A small image inpainting model, trained from scratch.
Training: muon at rate 0.013, batches of 256.
Rows from block 3 of a small image inpainting model, named by matrix and row number. Rows with one number belong to one channel. Each number is 200 + 30 x the weight over its row's rms, rounded and kept within 0 to 999. All counts start at 0.
After each channel's rows are labels from the 100 images, of 14848, where the channel reaches its highest value: "responds to" is what is common among them. Only what is clearly more common there than usual is listed. The data: rendered made-up planets. In brackets: how many of the 100.
# convs0: first 3x3 conv (model.enc.1.1.convs.0.weight, 128x128x3x3, each kernel summed), inputs 0-63
# convs1: second 3x3 conv (model.enc.1.1.convs.1.weight, 128x128x3x3, transposed, each kernel summed), outputs 0-63

convs0.56,136,165,154,207,220,163,182,124,194,165,156,126,133,202,221,189,205,183,203,190,221,206,181,164,176,157,125,186,266,210,214,177,175,194,187,151,198,170,154,219,208,200,204,208,201,180,206,178,169,192,203,196,211,206,182,179,139,193,195,202,226,230,184,226
convs1.56,182,280,213,249,242,193,228,197,215,208,203,199,191,208,207,166,215,258,252,156,221,207,211,196,205,232,334,191,165,247,199,206,224,218,239,235,220,241,202,190,198,237,224,204,212,224,160,199,232,229,194,179,229,200,225,180,167,214,262,164,218,245,229,200
responds to: crescent (85)

convs0.59,194,205,191,192,157,207,209,162,175,192,188,169,257,193,209,162,187,179,241,183,208,219,223,209,169,143,197,202,220,244,191,209,221,199,136,191,158,189,208,219,205,197,216,238,165,171,202,184,190,171,188,187,180,175,215,204,157,200,179,187,218,136,165,237
convs1.59,232,228,202,144,183,141,190,201,171,195,233,187,158,138,195,214,186,171,185,235,232,206,225,205,238,227,148,189,193,156,202,175,215,205,201,228,257,202,139,218,204,177,194,168,190,244,156,227,221,149,158,188,200,209,207,198,197,198,245,168,195,190,217,216
responds to: rings (95)

convs0.93,211,196,248,205,136,216,205,203,184,139,148,198,199,173,206,182,187,178,174,151,167,195,266,242,173,185,220,192,184,235,143,175,177,219,233,182,193,236,181,225,217,202,157,196,168,213,180,195,196,206,183,148,170,215,154,222,151,256,213,199,226,113,193,195
convs1.93,227,214,149,164,257,177,208,212,260,149,215,199,254,169,240,167,198,228,218,192,226,199,192,206,250,187,154,201,205,188,205,204,207,145,186,210,225,228,220,129,212,198,212,207,222,215,234,206,192,122,227,227,173,216,192,223,287,148,159,217,190,219,194,155
responds to: cloud-covered world (37); cracked ice world (36)

convs0.72,203,147,186,147,184,149,218,244,222,248,167,215,189,207,212,220,247,178,178,217,199,210,183,249,248,196,178,167,168,188,190,274,133,165,187,223,176,216,215,74,187,183,141,176,139,157,240,186,173,218,199,201,178,241,272,214,172,172,215,186,221,203,239,190
convs1.72,144,245,183,228,234,231,152,155,229,264,199,197,166,138,208,189,190,206,215,199,186,157,292,236,200,174,159,217,207,236,177,188,197,216,236,192,229,166,246,211,201,235,205,211,184,201,214,241,224,181,150,217,197,205,192,209,198,247,159,182,165,165,159,225
responds to: polar caps (75)

convs0.67,204,200,197,201,200,185,231,186,194,179,191,111,171,217,196,219,203,163,256,145,219,171,195,228,177,159,181,168,230,213,236,149,189,163,214,144,196,198,173,194,164,200,216,155,218,195,185,200,192,222,198,150,185,213,172,205,183,231,193,191,206,227,137,193
convs1.67,211,170,202,187,208,182,182,224,229,205,164,278,277,200,202,218,185,216,190,193,197,167,188,135,193,203,175,200,183,202,222,271,207,286,129,192,188,235,208,219,275,212,216,189,233,194,229,234,202,207,207,211,159,173,191,180,222,131,202,221,236,170,273,220
responds to: polar caps (93); lava world (39)

convs0.115,234,228,201,217,195,173,219,201,174,149,210,211,166,249,150,179,178,161,170,184,172,201,187,209,165,210,192,235,200,165,169,233,188,193,195,209,161,155,177,172,131,166,213,165,211,261,214,211,176,139,195,204,140,221,212,195,203,240,172,203,175,228,166,242
convs1.115,215,151,197,196,205,179,197,207,238,203,195,159,214,218,222,195,262,197,172,208,220,175,164,186,210,179,208,183,181,179,250,226,219,214,192,194,186,206,283,166,230,168,200,272,213,191,193,152,217,242,237,119,234,207,172,157,167,213,99,184,238,182,215,185
responds to: rings (82)

convs0.40,195,201,182,189,190,252,183,144,164,171,148,214,113,172,230,212,206,184,201,202,214,194,203,199,168,203,210,219,237,211,155,216,232,172,169,202,199,203,165,213,178,198,219,208,217,214,220,202,183,153,183,216,197,227,194,227,203,184,224,183,189,243,191,154
convs1.40,196,199,179,224,195,174,172,234,276,237,196,228,256,237,232,179,190,246,173,191,201,209,183,125,198,211,197,193,168,195,183,249,195,180,194,200,173,158,243,214,156,246,161,195,142,134,200,204,223,206,210,232,202,188,235,174,168,229,205,224,183,207,213,180
responds to: banded gas giant (64)

convs0.23,143,189,227,189,220,148,217,165,193,170,173,205,202,201,201,193,216,195,176,135,188,207,210,201,108,103,211,207,237,198,208,228,146,238,243,191,137,235,181,207,200,197,174,166,200,198,167,211,232,174,210,154,203,184,186,175,175,234,121,167,184,242,226,198
convs1.23,165,224,206,214,196,227,178,210,170,186,178,252,199,256,210,195,177,224,229,221,178,242,228,165,212,249,212,254,195,239,200,187,276,215,198,208,188,186,203,173,217,184,229,187,177,192,220,210,126,224,217,230,214,208,157,217,229,228,251,232,246,186,210,177
responds to: cracked ice world (44)

convs0.13,165,214,197,197,194,168,171,173,147,160,192,211,224,181,150,211,188,234,227,197,188,185,169,218,178,235,186,208,193,221,201,252,218,247,190,210,214,213,201,184,208,192,193,214,202,193,198,201,212,208,155,184,265,179,210,169,214,231,183,215,195,149,195,216
convs1.13,135,212,172,185,211,186,176,231,253,192,192,209,191,210,146,235,193,213,168,216,223,250,200,174,178,165,225,210,222,154,208,162,138,117,185,218,169,212,192,170,168,197,189,199,164,117,196,199,198,163,194,167,226,201,168,195,193,203,169,232,153,196,213,187
responds to: glowing rim (100)

convs0.70,142,217,133,196,200,172,143,213,204,162,177,194,214,214,206,170,196,217,231,186,160,184,196,190,171,156,227,172,272,224,181,193,169,186,247,152,198,223,178,272,188,153,210,163,181,218,225,164,182,220,193,183,198,158,175,181,157,197,184,201,175,217,227,289
convs1.70,208,156,201,212,191,187,154,193,102,210,217,160,189,199,211,202,228,213,237,190,238,213,169,236,238,215,201,185,184,121,226,129,222,182,227,193,210,178,227,145,232,173,190,215,135,208,206,132,232,215,186,195,211,199,188,213,224,125,197,180,216,199,216,132
responds to: rings (64)

convs0.127,225,185,213,225,150,200,209,150,152,162,165,213,196,165,243,164,190,210,184,212,208,162,234,253,176,168,183,203,170,205,172,198,230,205,201,172,150,151,207,193,201,169,250,141,150,180,191,213,210,189,108,141,181,158,174,152,180,217,125,193,229,190,216,192
convs1.127,230,185,212,183,203,194,176,193,218,213,151,237,175,241,223,254,194,195,168,210,176,166,235,200,222,222,220,231,167,232,196,209,218,182,193,194,193,208,182,242,196,192,180,170,145,195,165,143,183,160,187,213,220,263,191,258,179,249,240,218,199,179,196,193
responds to: rings (87); cracked ice world (39)

convs0.71,252,225,184,231,186,234,241,179,221,128,210,179,230,178,229,177,165,203,193,172,202,172,186,197,215,191,193,219,200,171,189,214,172,171,190,224,143,196,191,168,151,190,202,133,189,208,230,229,209,232,220,167,215,198,212,185,200,201,149,182,167,204,206,188
convs1.71,227,164,230,199,264,156,140,215,155,196,225,249,180,180,171,199,186,204,212,225,159,216,179,229,173,231,234,189,205,186,249,204,235,252,171,189,217,171,199,210,235,176,196,224,221,189,192,207,201,177,209,256,211,249,178,244,227,200,214,172,212,157,207,191
responds to: rings (68); cracked ice world (42)

convs0.96,209,177,185,177,220,128,176,208,188,179,135,181,125,242,218,209,181,172,179,167,179,153,178,154,202,203,223,168,224,177,218,210,219,176,180,197,182,193,213,161,193,198,186,176,224,176,236,199,202,181,245,180,162,157,222,191,153,162,149,197,184,168,153,245
convs1.96,208,168,246,211,161,214,210,209,215,153,207,200,284,241,191,177,204,216,199,189,236,197,270,221,224,230,174,148,212,208,137,255,178,208,235,208,208,217,259,199,217,161,219,231,218,241,219,162,209,193,195,196,236,168,191,173,208,285,239,135,241,229,192,180
responds to: glowing rim (77)

convs0.4,201,134,174,191,176,135,182,185,187,178,204,144,170,189,166,192,194,204,178,189,124,168,205,204,150,209,200,166,158,186,166,234,170,216,186,161,191,195,202,170,236,209,223,199,169,174,185,210,203,207,248,158,177,216,209,198,229,188,242,177,219,233,238,225
convs1.4,190,206,197,207,234,172,192,209,182,188,196,155,205,186,181,208,164,228,229,249,170,188,220,143,210,218,265,216,159,225,238,199,167,233,228,182,189,183,192,230,146,138,223,227,160,196,123,185,245,178,152,220,233,173,192,183,181,149,175,191,181,164,162,159
responds to: polar caps (98); lava world (46)

convs0.97,183,207,228,183,201,168,89,179,107,166,250,176,198,179,180,147,196,208,208,204,240,239,181,184,179,214,188,212,243,209,220,205,184,213,151,246,210,153,200,175,187,208,191,174,221,202,194,215,212,215,266,227,192,192,197,230,218,190,253,163,197,221,183,165
convs1.97,174,159,210,219,213,251,253,199,225,208,182,216,227,213,212,191,224,218,195,188,148,145,183,242,196,203,226,158,220,193,245,205,214,199,233,178,230,227,212,197,150,217,168,233,208,171,165,207,174,173,198,211,198,174,188,173,222,187,92,190,188,208,188,196
responds to: half lit (52)

convs0.14,139,157,180,261,182,176,202,191,162,148,173,212,176,185,254,219,207,174,189,255,202,218,210,225,182,126,175,184,202,223,206,195,152,218,185,181,230,150,220,229,195,161,251,149,166,141,201,195,196,220,191,152,156,188,199,145,210,214,190,179,242,183,202,151
convs1.14,173,108,196,178,248,238,222,193,190,213,183,160,219,244,223,193,200,172,206,172,175,135,181,188,179,162,230,172,219,226,210,221,242,147,235,161,219,227,207,230,210,253,160,199,188,195,197,207,188,205,183,204,178,210,179,160,200,183,182,204,201,219,204,195
responds to: crescent (67); cracked ice world (34)

convs0.45,226,204,160,165,189,196,218,133,227,193,209,177,194,188,161,101,198,132,202,169,198,235,207,189,217,197,223,186,187,220,250,174,132,171,190,243,219,218,242,131,195,183,156,214,221,220,158,172,206,208,210,230,121,191,189,199,231,208,155,196,175,229,244,191
convs1.45,158,204,201,241,266,170,209,200,199,267,184,189,192,209,197,239,104,218,215,182,208,199,228,170,237,168,207,214,192,212,270,304,231,186,168,217,182,191,200,146,206,209,171,182,178,201,243,209,183,168,155,194,241,173,225,206,202,187,205,255,185,214,169,193
responds to: cloud-covered world (46); cracked ice world (32)

convs0.62,208,182,224,149,173,145,198,220,268,169,158,210,191,220,253,200,207,181,224,159,211,194,168,215,198,188,192,225,105,192,201,174,209,195,184,217,195,186,189,138,199,128,136,251,205,211,199,193,241,185,145,192,205,168,194,195,183,237,222,206,213,246,173,201
convs1.62,169,165,184,218,202,232,231,184,133,221,185,167,199,208,210,198,229,168,155,181,150,178,216,226,227,179,137,160,204,202,245,209,183,224,159,140,206,202,253,230,239,194,214,206,193,183,209,170,191,267,224,187,235,187,192,138,215,203,167,178,182,175,170,198
responds to: half lit (50)

convs0.102,212,228,184,173,202,163,213,181,174,226,191,224,121,209,201,185,200,163,173,169,186,207,220,231,202,193,205,180,132,205,192,149,187,190,166,158,219,156,199,188,219,169,168,203,203,205,204,200,149,194,78,172,174,178,226,194,190,203,159,166,172,214,152,204
convs1.102,179,175,172,238,209,209,236,207,179,195,202,181,223,251,248,235,198,254,256,178,175,170,233,165,246,258,222,167,157,206,224,213,203,209,237,221,185,192,258,223,212,209,172,185,154,202,170,214,217,258,232,214,218,199,253,206,191,224,226,213,215,199,195,174
responds to: half lit (60); banded gas giant (33)

convs0.18,198,244,205,192,207,187,232,194,219,215,240,142,162,208,187,186,175,206,193,218,175,237,176,254,190,166,165,149,239,187,171,197,202,244,220,177,188,164,188,239,212,195,207,175,195,140,212,215,202,176,194,129,238,172,169,222,168,226,194,129,209,161,189,186
convs1.18,221,210,242,208,171,189,239,190,198,206,180,235,193,207,158,175,145,210,188,185,180,183,120,217,201,246,176,211,152,175,241,200,187,172,179,203,246,196,194,186,177,207,198,204,191,211,201,172,211,197,224,213,196,238,267,260,233,97,170,186,218,261,237,240
responds to: glowing rim (82)

convs0.85,204,247,141,154,162,185,174,166,204,191,201,197,237,167,191,114,186,225,192,185,172,197,203,218,205,213,210,214,198,215,213,209,145,227,187,210,161,190,145,162,187,145,221,176,194,170,232,205,183,176,195,188,195,198,162,195,155,240,236,232,204,202,228,195
convs1.85,148,146,139,199,140,152,188,131,214,209,120,241,224,184,200,195,207,176,138,160,191,193,213,165,228,219,192,152,229,171,206,181,233,197,183,228,187,198,224,210,213,197,233,235,241,165,237,236,197,169,196,210,199,231,185,171,233,224,177,184,188,208,212,225
responds to: full (53); cloud-covered world (43)

convs0.112,192,218,173,203,209,186,182,159,140,230,150,172,199,195,247,178,194,206,210,197,153,196,206,204,194,128,157,185,103,170,206,174,187,215,181,186,207,184,212,244,237,154,205,165,172,212,132,221,222,161,177,121,166,178,193,203,203,170,171,174,200,139,205,217
convs1.112,284,212,190,170,221,204,196,255,270,168,160,270,197,244,276,208,208,220,197,179,164,206,250,207,170,212,161,226,249,239,164,231,218,178,188,219,206,216,195,173,187,198,217,179,168,205,200,194,191,235,217,198,228,232,253,190,219,217,201,274,221,217,194,203
responds to: half lit (52); cracked ice world (39)

convs0.46,151,206,206,160,239,174,221,190,190,177,200,110,178,168,227,199,215,186,262,191,155,205,185,212,199,171,183,208,183,184,182,205,128,242,153,145,178,183,207,159,199,157,164,162,139,134,170,165,164,203,160,179,204,227,235,183,180,195,192,204,189,160,211,214
convs1.46,130,240,223,193,194,175,185,217,163,200,187,181,201,152,227,173,240,193,218,215,216,254,281,254,195,213,209,222,194,193,207,174,236,163,219,195,249,158,240,207,218,240,212,229,216,197,192,234,220,194,205,198,201,167,177,229,208,252,197,217,202,157,138,225
responds to: half lit (59); cracked ice world (39)

convs0.83,142,202,179,206,163,137,205,205,194,205,213,172,171,206,292,173,216,263,179,171,163,254,214,207,164,135,159,222,140,191,229,196,170,236,173,189,207,182,187,223,171,181,192,155,179,232,172,213,197,205,179,203,177,225,202,182,179,210,195,176,192,189,175,237
convs1.83,225,273,194,194,191,214,199,215,197,182,183,229,241,188,204,225,203,221,211,136,205,216,185,182,207,165,171,256,212,189,130,215,256,170,230,230,194,154,206,186,198,238,261,222,196,214,201,190,221,236,223,179,195,217,189,215,182,156,242,227,170,227,215,197
responds to: crescent (72); cracked ice world (63); cloud-covered world (35)

convs0.109,219,188,193,180,222,123,212,149,254,172,172,199,174,221,234,171,196,223,242,191,202,211,197,158,226,173,179,204,167,226,162,186,177,189,218,184,190,202,178,145,207,146,190,174,183,203,212,210,137,168,159,174,167,143,221,203,169,217,192,185,222,157,197,230
convs1.109,194,221,203,203,192,233,213,184,271,150,199,249,219,206,240,203,224,206,170,187,223,228,173,163,173,208,213,206,192,244,151,259,238,171,207,228,189,273,218,249,252,236,210,230,265,173,200,235,197,183,229,184,178,208,227,239,172,224,204,221,203,179,195,183
responds to: banded gas giant (96); full (58)

convs0.9,197,217,201,144,201,227,209,175,299,173,197,207,173,171,195,178,223,179,152,194,235,226,204,205,175,185,169,192,218,214,182,264,193,213,185,200,201,211,187,186,196,193,234,189,212,176,214,252,141,181,215,192,163,245,208,194,128,256,182,182,253,189,212,212
convs1.9,187,204,208,173,221,206,191,198,199,201,224,131,233,192,209,202,236,243,238,205,194,206,201,180,197,251,215,181,193,200,204,225,206,134,226,213,215,176,191,278,168,178,172,234,152,176,206,173,221,192,204,215,210,218,178,194,189,182,205,260,174,223,164,161
responds to: banded gas giant (57)

convs0.34,188,231,168,203,171,182,231,194,149,177,188,213,243,166,174,145,156,153,218,136,211,231,234,239,238,220,170,180,221,214,229,222,214,222,197,152,172,219,178,194,206,178,225,222,215,156,154,244,166,143,198,194,197,158,163,176,185,220,220,155,144,190,190,227
convs1.34,200,217,212,188,210,196,215,217,161,186,197,260,208,220,215,147,202,164,224,198,228,169,176,184,196,217,239,141,190,201,129,204,221,230,182,258,158,211,136,214,158,187,202,198,214,269,186,201,266,203,115,125,172,207,246,213,199,207,214,186,198,214,197,227
responds to: lava world (43)

convs0.52,220,161,174,213,226,190,204,201,196,186,169,163,180,182,205,211,186,209,152,197,172,196,172,192,175,181,164,145,272,161,200,171,170,198,232,153,189,172,181,199,182,226,246,193,172,147,211,181,202,216,271,180,187,184,188,221,213,188,183,200,172,202,205,196
convs1.52,187,196,192,240,218,208,204,262,171,233,203,173,196,162,207,140,226,204,211,226,193,183,220,144,185,186,221,215,143,188,171,226,210,184,200,189,168,137,180,204,202,189,194,186,203,190,177,206,228,174,142,200,226,194,181,177,194,161,225,208,263,157,147,197
responds to: polar caps (89); lava world (53)

convs0.1,260,216,186,187,173,161,180,188,234,204,132,227,145,236,199,125,207,239,214,255,179,212,189,196,234,190,205,192,180,197,156,176,167,156,211,192,183,189,182,177,195,187,223,219,210,225,185,188,200,151,229,179,228,205,202,185,217,206,222,200,188,208,174,166
convs1.1,218,169,223,248,196,230,220,228,196,244,208,271,208,163,199,249,177,201,159,209,178,218,263,247,155,220,179,221,196,212,222,228,238,252,173,180,183,221,203,192,214,170,184,223,226,211,216,234,187,178,197,242,194,209,210,174,206,207,198,252,245,197,201,162
responds to: half lit (68); cracked ice world (34)

convs0.106,229,203,203,217,281,194,162,208,218,207,148,172,155,193,207,142,158,188,198,228,139,213,203,157,214,164,178,204,164,221,199,150,126,222,276,177,184,166,133,187,249,198,198,172,224,223,200,222,212,188,219,151,194,154,204,193,220,181,216,155,234,170,162,218
convs1.106,170,144,171,184,191,195,195,256,224,174,207,183,226,236,256,243,191,240,229,199,161,169,254,168,178,203,208,211,210,263,188,252,242,154,205,221,227,211,240,235,184,166,235,204,228,197,219,204,168,260,152,205,224,213,207,181,208,201,217,235,187,182,202,187
responds to: half lit (79); cracked ice world (41); cloud-covered world (35)

convs0.36,195,200,198,130,184,202,205,158,162,211,151,212,151,158,239,192,227,184,187,208,172,229,175,157,205,188,214,181,144,175,172,179,229,148,136,176,182,221,184,212,161,150,138,154,207,207,245,182,206,168,242,179,160,235,218,198,189,178,169,193,197,202,211,218
convs1.36,200,168,161,187,198,240,210,259,257,206,190,228,217,175,274,168,194,230,174,203,163,207,281,277,196,173,186,205,204,181,194,235,212,237,218,215,252,197,198,226,231,228,221,220,174,183,157,232,160,218,122,201,202,192,207,203,285,186,193,207,207,210,206,198
responds to: half lit (77); cracked ice world (32)

convs0.3,208,169,173,173,190,179,212,141,246,202,165,191,204,194,270,191,217,245,207,167,166,198,205,203,206,203,157,181,112,178,180,205,220,240,191,201,135,196,191,233,197,156,202,157,193,217,214,189,200,189,118,200,223,240,129,204,209,183,227,233,175,174,216,221
convs1.3,103,210,125,215,222,221,215,205,224,240,188,208,178,165,194,181,150,182,137,189,234,219,192,200,193,209,137,259,298,179,133,213,194,193,174,218,215,197,187,225,201,217,216,201,217,203,213,175,164,199,207,171,211,204,206,190,267,222,209,179,179,187,200,199
responds to: lava world (74); full (63)

convs0.86,156,199,173,212,184,196,186,182,186,190,119,159,174,205,187,203,209,159,225,219,147,194,218,181,170,163,190,195,173,192,179,211,175,246,225,203,180,220,183,232,194,175,232,170,149,205,174,191,217,208,175,215,209,258,130,210,177,205,168,188,205,235,225,194
convs1.86,211,153,152,155,279,172,207,202,249,236,191,189,190,222,178,209,196,188,173,223,192,175,151,176,190,165,191,185,216,163,188,215,153,179,207,206,197,157,206,203,235,240,191,218,205,215,209,188,172,175,224,164,194,215,205,202,237,158,172,179,164,223,212,179
responds to: glowing rim (100)

convs0.17,126,194,166,222,208,164,171,167,201,153,188,154,206,174,203,186,194,216,191,152,197,219,218,243,200,189,152,182,187,223,191,230,196,176,241,173,154,213,159,217,208,148,197,164,178,145,204,161,195,228,269,228,156,220,181,214,196,189,199,207,197,185,242,197
convs1.17,177,227,150,201,200,214,265,199,182,212,167,184,216,213,248,208,177,198,195,191,214,209,172,159,211,230,171,223,236,190,143,164,200,249,229,203,208,182,162,214,185,200,226,201,199,220,137,180,235,187,180,130,218,196,188,215,208,247,206,148,244,205,192,236
responds to: polar caps (77); ocean world (57)

convs0.44,203,163,177,232,196,206,195,136,200,160,147,198,180,232,215,211,199,209,207,170,180,185,202,113,220,157,170,211,205,239,225,143,179,194,275,215,182,164,191,154,213,194,205,215,234,217,223,247,198,135,237,204,195,183,167,205,191,177,202,204,194,218,172,211
convs1.44,172,235,172,227,218,202,264,193,279,256,168,205,215,198,241,204,194,231,200,213,222,224,220,215,164,186,195,239,197,234,214,255,195,193,182,233,196,315,209,232,224,199,228,196,261,225,213,165,175,213,198,187,186,191,210,256,200,257,240,235,217,228,236,197
responds to: banded gas giant (78)

convs0.99,169,185,155,174,189,194,211,169,230,191,166,144,154,192,236,165,199,179,245,192,195,192,199,213,204,160,150,191,200,174,146,218,186,193,137,186,199,166,207,164,211,204,176,172,184,112,181,117,150,178,165,219,181,193,221,234,167,137,137,168,207,197,216,196
convs1.99,151,228,251,204,233,216,173,196,189,200,206,147,246,183,206,174,230,187,253,196,185,224,256,248,246,193,238,159,195,231,201,200,266,119,258,242,225,204,192,183,208,226,213,241,169,189,191,189,227,200,221,189,192,213,214,189,190,299,240,218,212,196,188,180
responds to: banded gas giant (38)

convs0.63,241,201,206,166,216,193,214,200,230,172,242,247,132,209,203,221,203,230,221,153,267,168,174,192,211,201,175,168,202,173,236,214,148,216,199,219,176,235,181,152,175,202,174,147,205,212,212,142,201,212,197,216,169,170,213,141,189,244,194,171,167,159,209,222
convs1.63,221,181,255,259,208,219,190,158,208,258,234,205,256,181,115,190,180,185,197,217,174,195,238,242,181,190,214,181,194,220,157,180,211,186,201,198,221,151,256,238,203,220,187,210,222,212,232,239,208,210,214,207,226,237,146,251,118,217,245,221,227,240,188,215
responds to: cracked ice world (40)

convs0.113,186,218,228,204,219,232,191,187,221,168,249,212,123,182,222,179,179,211,208,168,223,172,213,151,195,217,207,168,194,203,201,152,211,210,181,189,233,225,203,276,248,223,230,202,219,218,181,204,223,169,163,177,129,186,216,192,176,195,235,162,213,146,152,244
convs1.113,191,191,219,226,226,230,104,189,242,214,158,199,241,211,160,217,186,151,151,184,207,181,163,214,193,208,167,208,259,204,200,213,188,209,197,162,231,209,214,175,133,161,219,224,199,178,206,192,242,193,209,231,238,210,186,167,190,145,149,238,207,202,196,167
responds to: rings (100)

convs0.81,149,232,155,231,163,196,176,152,192,136,208,179,166,162,202,201,253,234,176,212,168,192,219,255,206,173,181,220,163,179,165,224,206,200,211,211,177,200,192,189,219,171,215,208,177,191,170,174,161,160,158,175,192,157,164,212,186,202,213,200,238,178,204,240
convs1.81,160,228,206,209,211,173,215,211,178,168,240,190,214,228,210,214,170,179,195,191,224,237,170,171,183,256,191,166,174,166,227,182,222,179,165,207,174,188,172,224,167,226,186,188,220,207,191,174,265,175,208,190,206,192,257,216,182,201,221,175,185,144,156,219
responds to: rings (84)

convs0.32,169,182,197,164,217,170,179,189,168,194,90,244,163,258,195,185,168,175,220,218,151,225,199,204,222,189,166,220,179,189,176,221,132,199,162,144,205,207,208,201,180,200,181,164,139,208,178,164,198,204,168,200,168,224,222,176,183,253,192,227,208,147,214,206
convs1.32,230,206,238,224,132,174,198,154,189,242,151,182,176,203,243,225,262,208,204,221,218,153,207,178,129,167,173,206,173,155,173,202,258,206,233,199,170,199,174,217,192,203,194,223,198,171,224,200,161,218,189,156,181,175,185,210,127,208,215,181,205,180,221,184
responds to: crescent (59); cracked ice world (44)

convs0.0,209,198,213,174,223,225,193,233,207,154,171,145,203,206,184,126,190,199,201,255,126,194,249,190,151,193,202,208,148,205,186,232,189,225,190,191,214,164,220,199,165,172,167,190,181,198,197,204,218,192,277,213,242,225,160,159,211,188,161,206,238,208,178,209
convs1.0,226,159,228,188,160,192,173,158,230,227,130,141,201,199,150,269,183,192,217,204,228,189,266,163,192,176,167,218,190,173,220,203,213,212,205,169,198,194,213,177,169,146,206,192,158,186,231,160,181,196,167,235,216,168,255,196,220,200,185,215,224,220,204,217
responds to: rings (91); cloud-covered world (33)

convs0.124,148,213,211,166,234,211,155,158,174,151,213,176,205,196,250,185,154,220,183,218,202,226,162,166,166,219,182,154,235,212,189,236,275,180,190,244,226,177,203,186,209,247,180,176,236,230,184,186,204,227,209,159,181,193,150,182,218,219,219,241,241,197,230,199
convs1.124,277,183,203,194,184,123,215,155,199,223,210,272,170,181,109,182,140,204,143,209,203,180,178,192,199,188,296,258,217,203,198,205,198,211,216,206,224,193,245,127,202,168,181,229,164,176,166,156,195,182,176,236,193,207,200,168,208,171,166,170,225,204,187,193
responds to: cracked ice world (37)

convs0.89,223,161,166,182,223,137,219,216,240,202,168,160,174,190,230,190,197,217,195,219,239,206,195,212,210,123,206,155,192,183,198,307,222,153,230,217,232,198,208,146,238,219,177,220,203,164,200,154,153,214,213,188,193,194,212,217,203,221,176,181,200,191,242,217
convs1.89,178,223,153,181,165,229,182,198,238,282,192,208,236,184,196,213,192,200,212,193,183,182,192,88,199,203,206,215,144,201,158,235,184,265,192,201,191,160,191,216,181,224,190,233,178,111,195,187,198,178,194,197,194,181,216,182,89,203,190,223,205,178,228,184
responds to: polar caps (96); lava world (39)

convs0.22,172,230,179,182,193,168,204,129,198,176,220,171,222,168,254,237,205,253,213,183,207,217,178,200,168,211,204,144,166,196,185,230,241,235,206,162,197,196,205,241,239,195,248,157,202,199,119,193,207,198,206,185,254,164,182,210,201,196,225,193,198,177,209,221
convs1.22,101,196,157,210,187,187,207,171,212,181,164,230,172,128,158,219,155,128,227,173,199,210,206,191,223,192,201,199,226,185,262,162,189,214,164,201,195,237,119,244,167,210,164,203,215,177,185,207,206,187,200,232,143,212,212,216,215,226,195,193,172,179,193,216
responds to: crescent (87); cloud-covered world (37)

convs0.6,196,182,172,211,227,222,215,217,290,206,186,199,217,207,175,201,200,213,213,206,182,164,200,238,186,143,216,201,190,211,156,227,166,174,238,182,196,227,181,114,195,202,190,176,247,190,167,153,163,191,209,179,147,251,196,193,199,146,162,206,236,211,170,207
convs1.6,181,182,193,181,188,205,187,178,293,217,212,161,197,173,207,171,238,220,178,211,173,195,149,153,168,185,238,242,186,205,163,243,188,222,212,184,185,190,222,213,181,205,185,229,223,115,244,194,183,202,207,215,219,213,203,180,146,215,183,213,166,163,191,183
responds to: banded gas giant (81)

convs0.119,207,224,168,217,192,198,194,185,175,161,201,210,182,265,227,151,129,213,220,163,159,214,212,220,171,188,155,215,201,252,191,208,173,232,198,164,212,205,208,153,219,209,206,162,153,256,181,171,207,212,222,208,137,174,196,201,168,198,130,210,230,181,183,196
convs1.119,199,179,205,170,156,233,181,211,199,210,208,211,213,246,244,168,211,172,181,218,228,197,193,198,209,234,158,232,185,151,222,214,222,243,159,238,216,190,147,227,182,207,198,183,190,158,242,183,237,207,170,217,194,211,172,208,233,165,218,237,130,113,166,205
responds to: polar caps (75); lava world (51)